Rows from block 3 of the audio encoder of a small audio captioner, named by matrix and row number. Each number is 500 + 40 x the weight over its row's rms, rounded and kept within 0 to 999. All counts start at 0. Numbers have three digits each.
After each channel's rows are labels from the 100 clips, of 14976, where the channel reaches its highest value: "responds to" is what is common among them. Only what is clearly more common there than usual is listed. The data: notes from a synthesiser with random patches. In brackets: how many of the 100.
# conv: width-5 conv, stride 2 (encoder.blocks.3.conv.weight, 288x240x5, standardized in use, each kernel summed), inputs 0-239

conv.61:521514524436554449518553518459498498459466481417552473593465466513490518473506513496461411454469513427438395514464549489553478430439508468542517556475455467482464470506428515555445522490523515507447477500483443487432526517523495488507483454456538509570524508449424464489473504515493481429447543563516469508596478487487569542487551503436474525501524527523486465457444508545516585473447572503550528499476492496547493468508557537544518418519437534591506501511593480472462484440478480489544531471490572476438530491454495525431544506526475484473492529477473526510469492434441484573472511471563503497505495528453469513511627521494521525496460515492564506434504473530462476482491550520436478456512435500479414472482574495525509
responds to: triangle (41)

conv.10:496538592505515537548533515459577476546471518519538499561503529536456475489442530455535579462528458494452531493538470553498510470536528518446469546526524564511533442567493516523481464553455470479534464454475409479532453421433457471440486511529480540533514459505495482475457498447436490542516465450533539567532460516577505502494495540478475494517452526557524500476481480490438497481438492452466490472468508519540387480546471504495420442548488469497516453464475477479543482450542478469502544438524536469502480530477464460493485473435482489455503468558463558478475548475469512448553520446559536524512446492467511415535480472475543531529482540522463489463491541489681528514415528493523544509491433481497467471425585462445560
responds to: high-pass (70); resonance (46)

conv.129:486561507483472463595539591498529520486526516490469464470501512508541512462496465525494491476570417488476531449485435523472529470442464504531518483546447442479491471528484500542535526524480524466502478531570516518511568459563545563570568476601442408442527437498505499541525519445562533555472478441586506505554496549486478491461504485506523549562454510551489498523533574478549442491546525493449480461509487557513454459438517524548505508514554564523510571470546567494477486510546583547550479518422410563543522513530554452498538532475501606432541448487571425485460526480521469533452531500529479493481532491470494510549490466528521459475484552438505451536481482472464463497552503481514497538473475503412494492450449560542519
responds to: swell (55); drive (54)

conv.19:504506566465501547447563566507532464468488457499527467501444439528444457519514501469532527503524500512456486510470528481515498520521501579489428518521489474532521396529450559481482500554470495456592465501491501564523462514549486471464472445523474533472509479512556439534542520501500487558419540532482535469518491461519537463503418515453512491493444468400553491516469559435622479491564499553510410532531542522567512530525491530489516527558507468544534491501495497495512625458519542522460531511516506396537468417497513440511506519479532480544440476515550469454583441447520467626507507503458552519472548462461538520538570460474488502467532525467490503429545511504552511551505549572548510534485504507499505556484547499428480
responds to: high-pass (74); filter closing (57); resonance (54)

conv.281:469525466492516452493550491499453555542541566504497537487543528471532512500516504533475452412441525546504514481552487523579557439537456542525604525533469527517540492498414443509475523510510485481527469531493455432505543486561499523446524473459491478453458472518540453474470533484442567540514531469438456432495502495492544450520465427417610480485491476467477457478531385462511516547562543503546558444456504489488543531485568456526540557539519475490527441493551504528551476582553486453519506467540510459442441558563492567464515482602537537482542438527528506522475491488417512491467524468489530539429509453440526508498495520544539496487554488457565491467487463483436522498523523485496451467465392457478487491436455502519472
responds to: bass register (51); oscillator: triangle (26)

conv.267:574547537536511469511473463442454432516479502500475510558517480498536573495427467526477549489554487542565462480474497497462531455508504557523428551501545437469530551500533545451573472516497550460511468488470565473473512446507531544507483514468508485464511583497542513525551502556511494439536530510525555465522519466489544507454433504458488507579456502532545468457447444498428487496548553492420416529487558510524492489533482478559494551470528501482425450484518543534530470496502448513529554491539472510547517430546488463551571528518450621593463538537449498493496452396510521516450491484536492485469500461534576538486512476410487480471548518510564464579476504483447484469560459510487503425514513434533589467449519438468524
responds to: gate (74); drive (58)

conv.62:537479526522498493532463444478452473463481452451518520513497491536511472499531496445402527445547512534501471532478490426523471469502518514468472546571480507465499576503525499428519476500479517445504530483493531459462527487540455511394486502591503565549479591486450522473509475591523526490489576496465445500559438529479518520523533415504492521519472465509484510544456480490510512473537555444535454515497494527563492500476552464525495432515541475457493452535477452501466555494473500510441403506549547587426478474478579460454564485574538505512515566495451508583513573618473486505540464480487471483510398470499483505476540544494540513459512470563551541561520490518538509531500529456452533484434428503597548538515519504482416
responds to: low-pass (72); filter opening (54)

conv.254:535535478537460445461506432554466497516467521510474490524560458491537569450502481532581511540493498546510469516518557479502468446447441516510388523531508433541447477495480472519575489504567553488454474593468548534494499504454498498527493519470502493492455486544516535501484481439540547560564466531470477463438530420471505495499512525470539516585513516555458534491523390464509506520436451488533516490496473507497522440450502453556532481487531417455445503455537485516469518507510432458498454465581459463561536532490450513396520539492528480487482529398459523494511537481576513538479506499519569579524480593539572513505536508488521490554537501564474465465516526510439471535600452570475488518450546496509538514574551556510474
responds to: swell (61)

conv.221:430534486487542576488550560465551525531578468516529543476498560482571488504524471548534515463483436524446447515538530489502458499533472481416446458498510474467479530479515494504567539446412448540543507523564559475523462502474518529413450495452499486591515504508487406484450537505487486549518441461520536502512500497500440495493565546453470459461466530418421529461521502615548500556492457431467500505496495462461541542459494570508501429533489508467544450520585480496478553503558470392515532523534497444551501525578465504479524418564527485524460473498538493512520457507450546444486461556511497462466499434536514552498509602495465535488547465461556564487521557509481464498477473507462441494546471518476451515543477492514501
responds to: gate (72); harmonic FM (40)

conv.15:479479484500533496503486537504551496471523443465504519484464512536495505546508523502513529481459458480489489475449464490491489500497488530521467473565505499549491539561496549484559589511500537561511610503432510493497484490466463559422474586440563585548505585509533508518388516509557504498446501508457543490501516590424455555515564549480452532473479492447495544550459520499505458427474492499458517427479409459442508524463422546500498481450577498514411485420470498498569510528504491479499484497602501602489461479468441474436486480576514446503501569503538532514521494389462462534419490467496515482487521469448485543503457463440494452542481492448459531494424508495446506488501525508508517518474523451473541574525477500441509
responds to: low-pass (75); pluck (59); resonance (58)

conv.92:546555484497488432547538524513526459425493521538516574496516541413508458538440492508490531517550492471424575522516539554510504474560527536427409491468484465482550539495489520406495508472471460492505577468589525544555545501489489517494474517561544482512490498494505489498520518490487474436494489520471495498528490513493502556541570483521535472540453481561497498506466667591508503532481522425527477498498512455562445505534498481481481549579521504467496499471561529462519447464525511542463500501446419516505502502487504564502496602515485555483493398491585474524504495485537491529529523538495494466541424495473509478472445535519506507507552446445487489463416485456495508544506417507454502445455437424474495521477496633500538
responds to: glide (96)

conv.189:489494525419481461473511474533447421514452449446477505444517537506482528567542485572491497550523572475489519553435555495448505510478518503512531551511422515537579455532498478530473516503501526505544519531509496483484546467494493561515425498554468493467527474544452489505475484463458513542484481462464572488542445497455497484574407518490457507418464469509421455513548496514480477497500520408539469554540580480456453509552538479483513527541423485523517524543439461565529576521486460454531521462472428583559490550530506557480533442478542505522493550549461517534525501553428476485454457500534490572514454588505493459526501421533490519480464421514582531475521450498428458574519489479509497535547466518534523564515489526534391
responds to: low-pass (42); inharmonic FM (34)

conv.100:540496510487461506476497521452460521490497474521487413518516457436524493437476480577524492456536481491506543516515594474500444529572478405536495451501565381553548501472475535504468515498502527447526543439452476568576507517527552510470486512538483437507537491528476521518498601492447466492515483512516473550592457486526533476532533440593472558491476530535593498506480591518474471520452456525479529453445518505613479508495575487468490508534518530494481485508574426474482526485453401495500524478517562539541432514492482566492479471504465487508531470517586491447463518502459430504426386460440479478486461462450460490515461486518515454517533460466467508458473481551462498566539530471492472500505510502541476571497467531547549
responds to: drive (87); swell (61)

conv.110:502409479550509503503454535487438479480503520472528476513518505465537515492471487560530476606509506539452435523464494514519489511485461476539490471513496502504538497486479476495506487559482550513516509477528471504475485500528508506492506463457451456447495532493496511538544553524483504517480496587487511455519481475495489480487454557475470496513477474518460491482502856424481491466512494516533506518501510492485469436537450494540498516501506521462478567501468493470493506480571468555456522457516491513526466472530485497399572463476529478533496546550610529533535469529476491518493548488496547474428546493599491479481477484486527525475525517520525527551499526487550509485491540507513529519574535518509507465504519579502521
responds to: glide (86)

conv.56:541516402476495496466536526478527485578445495474429491434485500474553471480587425468480401583445483497523492545517511513488535482529485499493494463489501512430472443449477512474627476453413499493466491498487447555552488475459443406483534497501545539521507492493521498507554511539504525517441480484451520484510461528464479478492453432483532544504499605463447547477462519411507459488482526505484477524532512487457533517522497451491491562501499481421598496525516478475476557485449586444488490490482534474468380512473489477435468546534520452454516526575484596475523423428513572534531526448530521485520471496489544547599506551481481560508534537523511492488474492514458484465491486495568517504434455501458488521529512567540503
responds to: noise (99); no filter (96)

conv.115:433555518352541531491515592521557465460485474439428513455498440533483471527479523457490502533518460480513477487486488477490502500441475454496541443543534531496546552603503480423467564505497484513450461493540555438520537520534562443416479523528491444527517477528493396504428594534494541467493431479425502492419498482481489422513517499510490523519458531512449550495535515466575472507504540496529604478519442486527422454478444469484478513494457576482504503527474491524480473571551488474541505493460428543548525487474500531478522511489494435531515471557499539576441445470490544513516579500449518543503456563517514522481527458529483502474544510519435494436507494485498447537548512450501493474456475517472448534503548532466590
responds to: swell (53); inharmonic FM (37)

conv.109:558485504465537500495501496599501528519552547477521503521509515509476527493534482498487589419466554511508382483445485590440543438460496556520567493438526513520468510522487538470523455486503490513508436497504516533532445487504491445509411505474457445444489467540518562479437530488474458548520512480511499524509509518467520500536532452437507501483440354498500449466529490510512502565557484521467515521463534468480574498509572463535535443455483544434541486580480542461459469519399449495524498539508520548517494539503519592567479449505502411519497500508460488470469588550523473541554533478498431502530503526532463541527459399502472535503467527454518524594531571501527489553472537509570542532500533509489472574449494455514482
responds to: triangle (60)

conv.181:528476443541456545463453569466458459512505520475428519511481519508531547506522458489524508467446519463524458512473489445416474505520501490497463441473518485491538523540565505437473539549479569519555542467445637540533523536466517431545529527457588478448536496564542583497524558469508500551563441490450450495447482576477546592407518487510502577493492488432523531478460540500497501522533487469480580498426480427465508467416472505465444488525548466503519531449493481509435500461557500521495510467484501517485496483493465467489570470479531457491538528476459499562554466533588536476394552457503443523442568522546488480458541495492513506486451501510467510538472444429483510457437535503525541476506460459571534532472515543487469
responds to: triangle (55); low-pass (42)

conv.39:527558533509575493514482530517511523518536385458458471475518585552545488561555546507574494469565504513605449534556558514460526553478414512537426571458404541445423502526519494534558482438535486568438476421531519490542494458510464506540497518463494492452462510445540448510526472449507541452519458499485515492488466541501490513561497436523492524522447539457554467480516510512489510534457448501509486463489507568402539484574536452550473517532481428523569464470505514476515472432454527455512437494526526478483569549497502447528509485536463558495550461519549431478514530500447455506485471483513499441453571495524554515543547511474515552508490464514393506433484497558558532516538494474492534482499509516508516457569563491492499
responds to: swell (60); triangle (37)

conv.255:486511506498539532518593465509500532543501423488531424531465453504491496516524426496472518452524521486577488423507507576526505591450513524490603474479422572450460474437473418489450486499512506469502534499465451514486518456448525466553429547488526550453518534534443458501484505557491492491506488526488565525462502483426513467446566497492458527508494495609526529564522443516534546499511546505517492382472542474510541571500494571542512437499517516473512517530490522509541483533460503498511552535504539446570537456469497511591564512503565435446479484502489565530544425538508530516481465446499500582483454454498555548466496460535510512505529525572477482415549541514456585521474546454518461476480517559467545447493489444511502
responds to: gate (76); saw (34)

conv.194:448481529456475497542478464503461457472468468498435466497462477497562486445559467464482569536458485527448463496488487510517546507539493561430480449487567449480485542490548451473413494504485534456451533551413476402603448502478463469447498425460473444571493494521479460515519533489523478478455536470488483476504415483464505511485452489464559489525473529583453525536491493498534511485553563491490497559465494448553497417460488454492485486480579533574503504552429476530518430520544459524479525479451463461557461491460443569597393546481509482511545505524557503515537477516554545501502546503509467476492594517453479531482628564499525532465533470511521502452480538504522502496514487564444536480517538495552515511501555571483539
responds to: glide (93); pluck (54)

conv.251:450484496487475476459495519492465448478501495452505502503463552432495462457450535472413507504528570483501538515469405458503480498468458429445468471505552471474405499492513453520462458495487500478520485545447475664422458477541440493515499467540415427449435437484464524534487531483439478481491547505498439471454509456566494508527536466447509469481432471466541492493523446573464492508503473478558481454554527501537589488488483458551496496506525535505487534529481600514544504434444479456513477620475564480499568522531494453570539574523506484517537485475575523514499487462498561481468531525489520511425519497519507544573474496479450490508530507494491518551512520536464502545509524524477554560512534537440610557512503555505517
responds to: filter wobble (54); resonance (49); notch (46)

conv.274:548503454542538498508450530478560507490533562579484465490522468499504458440524431561526536442509511425447453459522486549449435503491438480471557483505499512474492489508511524520594528509546510442519457453414515578563490498534471544523493498568471565473512503453497499487520580485489508524476513532500459546472509450557549483495501558533550566488467526565476521528469489454517499503510452505596515549504468539458573527491536484470480521504540481435576462500610528504488494476500481513505473510441477481496456467459452420512547491468496478462482476499476540528527509517471492471432439485452525588493505447485548521554489483512477482526468575492530496463486407472500475513423517469494424441486614601452615504527421496499446
responds to: noise (93); pad (52)

conv.169:457532526458516463546489470538477472554436537483539496524483517461518485478556431569567428532608513544531532495383497604472560473448529572465573475550445483515516422431461474473380533442462541607477530500425489480471467466460542450438515503433527469554555577481477586531471482512515480438490472569498512494459476501533491552408523543448516513461534499430507479493479499540493490480477536511484501437500533485487475531625517433464526519507561482529559503559533513481496510576438510502524485532496423451451544495517511505550514546515495497476542500465535506517547464476547462498518508502456496501504457517493505517545521554472485478471523518482462490460500484476492508523402475540559509516458513465527497467501529477505517
responds to: triangle (88); pluck (65); no filter (52)

conv.268:512479539578496499491526471495528449582520464510509498548574487555551508411463473507498548426490553504667467540483488576452519481528470588470466458451519427475506475555527427472420454523464520504451549486467541448488490555532490527519500495526518530527490456477477462476529499466473451541487463531540502468446486509551503476502479483463513519469468410516450519499511476478512465466507453509488428470560479467481503504421486501559512419462487508483461528490519510429494486459508466454495507431440487498446485557501467520441474491479471532524547487531529529534500570602427494459497495532564548512490492474522527485472437490543588441550466550578518502481486522490598448513458571473487462466563509597479490508546551539481505
responds to: high-pass (61); filter opening (61)

conv.150:549495502464517548479483541456541524552408510515529502434501463528534522511450498502512520538460532499489469469438513428502387526557471532524374477563561426553534434522530551506427493584456453495509536553534519540515547513492486531559542448532549506566510491474481494472562503528550564581479449527534560553475527533447548474478469473496468533493533500421424482500469452533525588540531463532487450581514444513496405502534520474475525486531508453497500516461463425468478521535502493535483477457466480436530481516540479519456476494550511469544485499522545511490491503475518485551533470488450437563443538468457462504438483459497541521472548531481469440457495525492561482450381537435427570496521496474539466518487481464503514
responds to: resonance (75); high-pass (59); filter closing (56)

conv.242:527484490531599452514528539513540551524508504513457483435508488469488509503578446460512437398510518547494463555534483568494461527519536436506533569573469510587532519500477470508531502507474436484466513503506443479473523467507483477471446479527483535408525553461526519507480475461554524467459482501446521458495483388426473504432448481492533473521525473510475444518532398522539474530538520513472531536477534489455489479486451529590525545463470533470521463480499451494522484570517535504431525524506469488515573528449499475507549462518460423478499483518448477503531550481442567540473488548550574542564475518495463528520545465566514459478456549547578507474573565510498558521451533567548515541490560581545505511413449442441537
responds to: gate (63); harmonic FM (34)

conv.5:447479476487524572504486451518542515520527479495570486435502503475513529524503516495486425540495536534474483529534496474518501489422525505426500489553502548468500493528476511501492476462474570498410567469470471553448464419476458517508458514579522587541491484499515501506522500508534486423494570500490462436496491455537494463523456487569550484541474545438583424512501538495490528461456464451537478487561488488435508481544444526473427456526447402481436522534407405428532491440417489463466526503547550454432442474464446505509473468483461448462485516591543474503526513543524482508596557551549473506440531519467501461522521475481447515507489493560513499473511451500492481461616478611534476478484499479494501510487582497482492
responds to: noise (89); pluck (73); no filter (60)

conv.40:537526500509545500517540502476553537492494500509554378497519456530494590504524527535477429506470512509498447443472519453482492518489373454490496466581506530479419484468559558511505502449527485455507584470466515512511494481484456539503494539583482455537551530510574435511476552523470487568497546499468573513468475514607467495477439456657474482497505447453538531472475555508482554534531499468478465431463442513489486479579459522504532444513498440505490492514429461469526513420539435482491495511471536493486445571478535481449488460501506375501503578500558473554509458463488558505520506537440548473562504487474474547510526542498476533498473551541463548515503501529480507520479526569494470487540556492513442548502454527520514
responds to: noise (86); no filter (81)

conv.236:573467473472484483442543549519520536564536456484536492453477503406482479497486652481483523478424476573502550480450477458541559436494462573531552501459535471513538504507470491473392499485543483461538449533509498427515493523481506534539479487475466407514439495530448478511503552488452459498488628551556556510504484490521530486478479520447472482419561514488490533551464507526592510486570532483495494486529469514465472469527514498506545587469577546498525553606507530496517470514552504487513527547469508408481447480484512555515480517543469439494477475477483502498494476500525436486508469486434492433466447505509450519514497410493553416499463502478448506488444498479475526497536435522498502476558433489553527421433491491512489
responds to: bass register (66); pluck (55); oscillator: saw (30)

conv.180:531464406476494516521507438452470503527512567423485478456488487426523465488549409542368473515530502530519577451510454513554541452484496479572473537470467466478524554524535555522490468424554546419559503477517494469510479525541481507510570492548583468497529538504482512459498507501557484468465563481473510405520484544543434469471472518540517523398466562610488488611476473484453481508467518524551476505426509506543525496520516517522569527488427517475493521461471505582540535496527501572515491484489522493511511527476488472549517484514512497500548489435358520485554474492498531476464506499447542523504547581551457486540501529421476476477456503494443476480516452496447479482452556556454485520558460540491480505482505501524497
responds to: echo (49); low-pass (43)

conv.275:518507544446459492537535518466496561437480588482499494478491501508491478484481541537513402520540521485409530525608545494429501451528559493531527498516476455511495550552474506500519448480439463445498464563542470435446461527499478496549526510485478535459490481490421532557488436482509439497471477450520394540448534508473467494517465467485523449444543458472506495525539418490515522474476532518492468514508559473489505452463426518551528430541459463581553547492588566526542501565482527506566543536478467496557498533491559584442547497534505421545513471523507494532546503494409505466488481553451542511529522497469585557537502457461524506508523509554477561452534533517486438475514464414470487501586513452511514471535581449542489
responds to: pluck (96); drive (85); saw (25)

conv.64:533459467508514509434488546525488498502505473477542549558493540479547519557563555476472495505467518559463497568438481516513525488445435526517453447486451464584430497496535470508543496446495482587511426471428520611502494457510430544472474471483484505534534584461566468505485434522529462511484436549477490495519547469561474485529567510485530604539487540522514559535461523548532517529498493528484571487471512451464512506527451421449481430562475495488472538520501466461477404503474462467460496525442563394498500452428564436557510518556561444471650530523575503549524483515554479467524471505473512491507550535500453507494458477512550469509459459471504514477529510442511542481475507555481493540537458515521503477526546523493482
responds to: triangle (71)

conv.135:557467493480521559478462430474519472515527459583527481459524472494526578504520449464467512491478473518475552507501467547557531558520477496496446534478448440524505469422473464466460495429496495440489564483510462506434512486525526486489524447559503449478495534487502473596459561530505558495541492476558462473461513531456460567519501526603508520460414475465529463571467489464515540543486513443500500477446505553502478570528497467509535557458457514502523489542544458485513453452489512541505567440490502447566500517470487558455477485510502506566532552559507502421450524473500471550556453544536493448507490526541539540438462427514481533572466460503449475476523497468458537553564501423432435629582515479480501420494500574442521
responds to: swell (69); triangle (29); saw (28)

conv.107:532423484468497454492561543520554557526463546550567492591453451478561461508425512532534573475457566549479469465518454532507470564486477496469504430494555449514507532525515525497479448496532542514526478495525488441591387497559476418489486534407462466427479503495520513509508590437525444523518428516498510528486531540414509514493519503537512503473544480465512495563493534436505481489474452520520532512501563493507468477567486520429555524459456523512494501459472481484470514562524439497425573517577490507513494581475465504516552494439534550528531508485515511440524514405421576508496538499497573431522481462445449523474493554493495515538459467459479480460543529523525503498455498512557496575475516517408455527472461539455519
responds to: glide (62)

conv.36:492448543485519446543498501508467494469479533471483568501485476499477545498479502467442533563463497462456477569480501507541478453592450451492433490511467487498508523523490525493460528536439519485509462503465403486576488521438454512516486470490520578536487537488492441526531480548470404445468562470587530455471482489442488501479445492503494440515448466500581432522438538417492536504531486431599545443516485547385475517578522522433476500452484532509474525479443477512552466541516499467460483509577529523452502588527552518491505526506567484507542494512540452570524471538534613488540521563502511513469531570550564521434485568509530476531535537551569492501464493473423490532500513471491466560516532534510506566519548446518479
responds to: noise (89); no filter (81); envelope: pluck (54)

conv.220:536550506464442511512540436486461494553532487474466514458475423447514457479456528453549497428498517501519522470472514503495406488499531562487475485446479423432526527446539443422492510549488500545528449579542542449572494419559481515456442485517580557547557499531516454484487507489477518399578541502539504513493496529493506574524502543478551533487566560489515547543483492531451482534501530559467392458527530493493482462545508439531500470469508484525441523535449516574475487460548476518570608546486528505511465479417545535473500558469487473460490544570435476537466529479510476460495511531501452424541440553507517577464462510500424550474463484479490479432470513435511460536499499494520558500542524479479453493506581520512528
responds to: noise (69); gate (63); no filter (47)

conv.229:459476515417478471472494546511490530603459471461534483525537529610529516494441500502493489494444481517495467575529451515488512422475407483527475481444456503510423462498496487553604445469504513511495417504499496556467499558525527529494503569493472485483501503412517453513463453484488539501532479506570507545500580483524487457476555505483512471510438469538519502556496572476454542516493455446494479452534586467441528517487586456550475475473570461494447521484512548478477544454495489518445452487532524514470440483559512465464509356516556498492522420442461554499519476464496510515454403513520507541470557573505527489518552501587492512524565534503576519476529469523535546497415496479492462500514489557482518506542435453536486
responds to: high-pass (66); pluck (62)

conv.73:423468491495490461496515487515424476497486462417548454519526529471487496426426561490488476531527506431571507516523522536505503479475466472504455524505525489477521458494508536433501481596496472466450500456463535456533519529566503501487558510505452523536424482480587511456536552476539447527524561449561501517487488577501455499473524505515509516554538486552481535543471552542506401488527524446497492508537442455471460567464467495493494517588491418495517454434467455479516503511522507596490474422500505516499571548494490527489499533485489491488559515523579511484525547529478518478473517505508534507586455501482528514472518456550474498335366516526483462495510509421460531554444550429557481543459511461516520531516515585451468
responds to: glide (99); pluck (51)

conv.191:477562514483500423493473539549453477526464505504455473503478508508485446471533468433457504458436514484460450447473509478495507432510523464488546505441461545504546438495506485488494577501466547498483455552573478458551527578541562495521547553530566475449466583472508559453541561471502497528513569478512516465519582573507531525507491591445503484500480537463451545449455461385525487492474520435554503497493502568500476466513553467510458530451441533559526493470496418521474489459478534538506456546439471579435481523461495515490414548461515475456503477501484441524578504487509523521527529431535511516500528449400449530456531506513471473460459503411499473493551480495542480398468516577582516503466498553468485490531482436529516
responds to: high-pass (53); pluck (51)

conv.111:497520517476464507500425471492497445524536450463455468448474450480501432470474487499488444486476415434584512492470426480514466505490500505461503496488466612537535539470491461505542489469481506570554508537491487502528491439544473398472481521504486516548555501529504536531497525524590483480507538463542440459413541489457464456583481446517468509492456473519506501476463435535487491491434474502523470549486504559485527530514503538546464544471492533500512478595420557551549479455545544486522536482459538558494490503535464559418560569507546491501595537465450509533456484471505506474526510465487586502429538455579492466455469469475460555554509481481436529536492467453517502507435425390577479499456558549494485530489448515464566
responds to: echo (56); harmonic FM (41)

conv.270:467506537531525496488585519494449531430546431517554487514549508494549549507475473531450444540531452427468509513489472424468523436530483419584425454482474471555487556475519475462556446534587551466420504498528493520523512489524560601445505498514419513511491505529454407516466495562423524513474485503525553503542508513486519476605571487470565500514498519523499501497509547516501548546453470468484498477502527554466464522516485538575498505511569474536569572542407520485502477489535513486493444522550515473495511471466520475414457465526448478588506515543456470466424524497467474554470519547553555463546569470534492499459555503488514500530496505508512512449524524430410495491478529420486443512434521484436549501474533486530471
responds to: bass register (54); inharmonic FM (34)

conv.237:468541499554510481451536527523531449543525499519424463498492494515491437530567421476479510515512551408488467477503515559544449445501536506496620457504483503483497531586520450412512434529467475433506512518480485507498473519540455489478454470492471464413539497506472442419532450529537511531481421469498506538496510508522437519465486547514523475476467542622589468529478496524474501523521498443472536505527455500508468512393452556548480467457515487466564446468486417477535500537504496465512486457547540566505502490434520495525516452485553471501497519542441504571517457499479469556457573485481521490477497462553501549557454480440532478529566525579465530413503487490537580512462534461554499478466451554546492520557448489534409
responds to: pluck (71); filter opening (68); resonance (61)

conv.116:511498475468574456507407577532477551505462562536499443556543483444495556445467516540552551507480473506467510549475486546424486454515512512471492451469444446525514473530470513511532533500551542458501433476461470495541536529531517441424461447473493415452538475501481467531543493434450558473566417536492403463492475506458528476570470456502466475489442388539530518488555470538493437514524495548531466532510493458536531508517486526538512489506480510497484485533493527559441466528614511479549428487492419479444497532551522501483532568501512568462494546464546395479524523468513519502481480453499489590448529586492556517528519493496494445481550526582498513518460470521552428521523483476549469475465428472458516504423520479527493
responds to: swell (57); harmonic FM (40)

conv.174:477451589523538493468498523505461486501482475544506512578535518560482477486508422474492457454521534522591520460503434544472553538505431496459545429504485481487518453484485525535492483529467461557477540441549508478595522521478487442477512449496540427478443462523520531483463535515513490485510515563518544552515476520466552465519593537463534481491556548470450540419511395450450467522499578480470477484444522464490628522441482550444495482519547501540484479502475488475447572482478634474472482503450482485494535433477463442527466566553485465567476472468441446500553573571498535506480487461463440513497519505518470475490517422540443515496526493449506456491508555514546538528524487475436456472426507519532457513548549497457482
responds to: high-pass (55); filter opening (53)

conv.133:492473472527515514567443581453525524555447477444543521532425484495535459405555489455508538522439469519469518472477478457461488526448593474472505476501440442423568479524497449436470467543517522472517519490492538595489547450473486433509496515466447492494495508543457462524450544522567485440486448477548573510514466524519473553482512529489572432489486471478476453478428484495526505502495532558418492516586579498495499488514554432539493572550455536518507499526482505555509595499493532559495490496464513444487512490480489485494435503556518487485560500491525513428514548548457433561492527552479417549510503495537490510506521444467506469509520474568513520459521512513477495485579504467622557487535525523505414473456446395513489
responds to: high-pass (63)

conv.112:510492505515445454513509488447467474456563529539492457497469522520433503543490513480557465529480502468463508495504510523470484513503506507469491519505556468593534524477528482510608453481453521532513478503511494528525499517525549481509567531443473528531589374428543459447519478542539523520441502506591454536479441516493503513485526578477513546482507440509471518486523496483458437480519454528468483529498523548472501478544541526559504474484586450525566519492529469472463532586524533506488529429439432546510482455481555549500447561469580580514560576395507412527505476491533441505497442521458463507479510469539406536536528555478517603455513442469508555427499452531522492432489453548535519480447508516454477415486469472516507
responds to: triangle (33); inharmonic FM (26)

conv.282:577525496567524505529533522504487505544535558552533482485529507501521554509465540493560556573596483486554524473441521622571538456478495532542465505481573509498445512526530529540581507513551546511567495488482474535481539447502458496484492455461518500508498589533436463547542486545527525491492541505460571549496457486489507475476513540434604550508456540503483541431484538493439476534541465466509449460482503448507467511501464466552568518494539541456460507555478536458508458535520506522444530404541473530492514501521434540475534458443573525529480525446495514502463475508393550545528492520554494431482475508443544449467501455457525466480457455553489460429558540455492521545465456516430467512476552461546414443508469500502449
responds to: bass register (71); drive (56)

conv.238:575513466580527583495457528406541542498442501506513495482540395468520517499552546530551530504525550539522491509496487492408490520532435479514388499566521470550435558551512445429505459501533544495495406469479498486501484492514496572459505518533476488426518500461488445521522494530468494476527546489474505477480519531449500499537494476576458415558514511463480481523467470452470503523551444530472459475453506518517530466493523489505483511433490502503474502442435474545533487523515456478494544540548483534536479466485537538439587512489520487558442549529537538483544486534556552551490499543590617528535480462502504540440505495503546555522476521532480510427492540466506524491567638468387479482510505468451485573525481505524532
responds to: drive (55)

conv.134:541583536528520445478470523630503515513559537528561507496516505521500533478489516566551546492535532520533527500481482510505479527589512547533550505482526566493549465560525519495476417484566560499504430419523471508503440479493514568522534465503543479544478488482515485504457550567521439477519525518449474502483474486550461501469488494539490512511463534444549523533573506514479490476529471457489407545472508446531409487503503455544449528483512468499527558525547490515569536426517498517555543474464509458484449534536492500526450579496501488404472501505536434452514504440508422476483518486480508466481534456506528414469478521522441567533625559547452518498444415486404532499475471555509480505473549509535490528494369523471501
responds to: swell (64)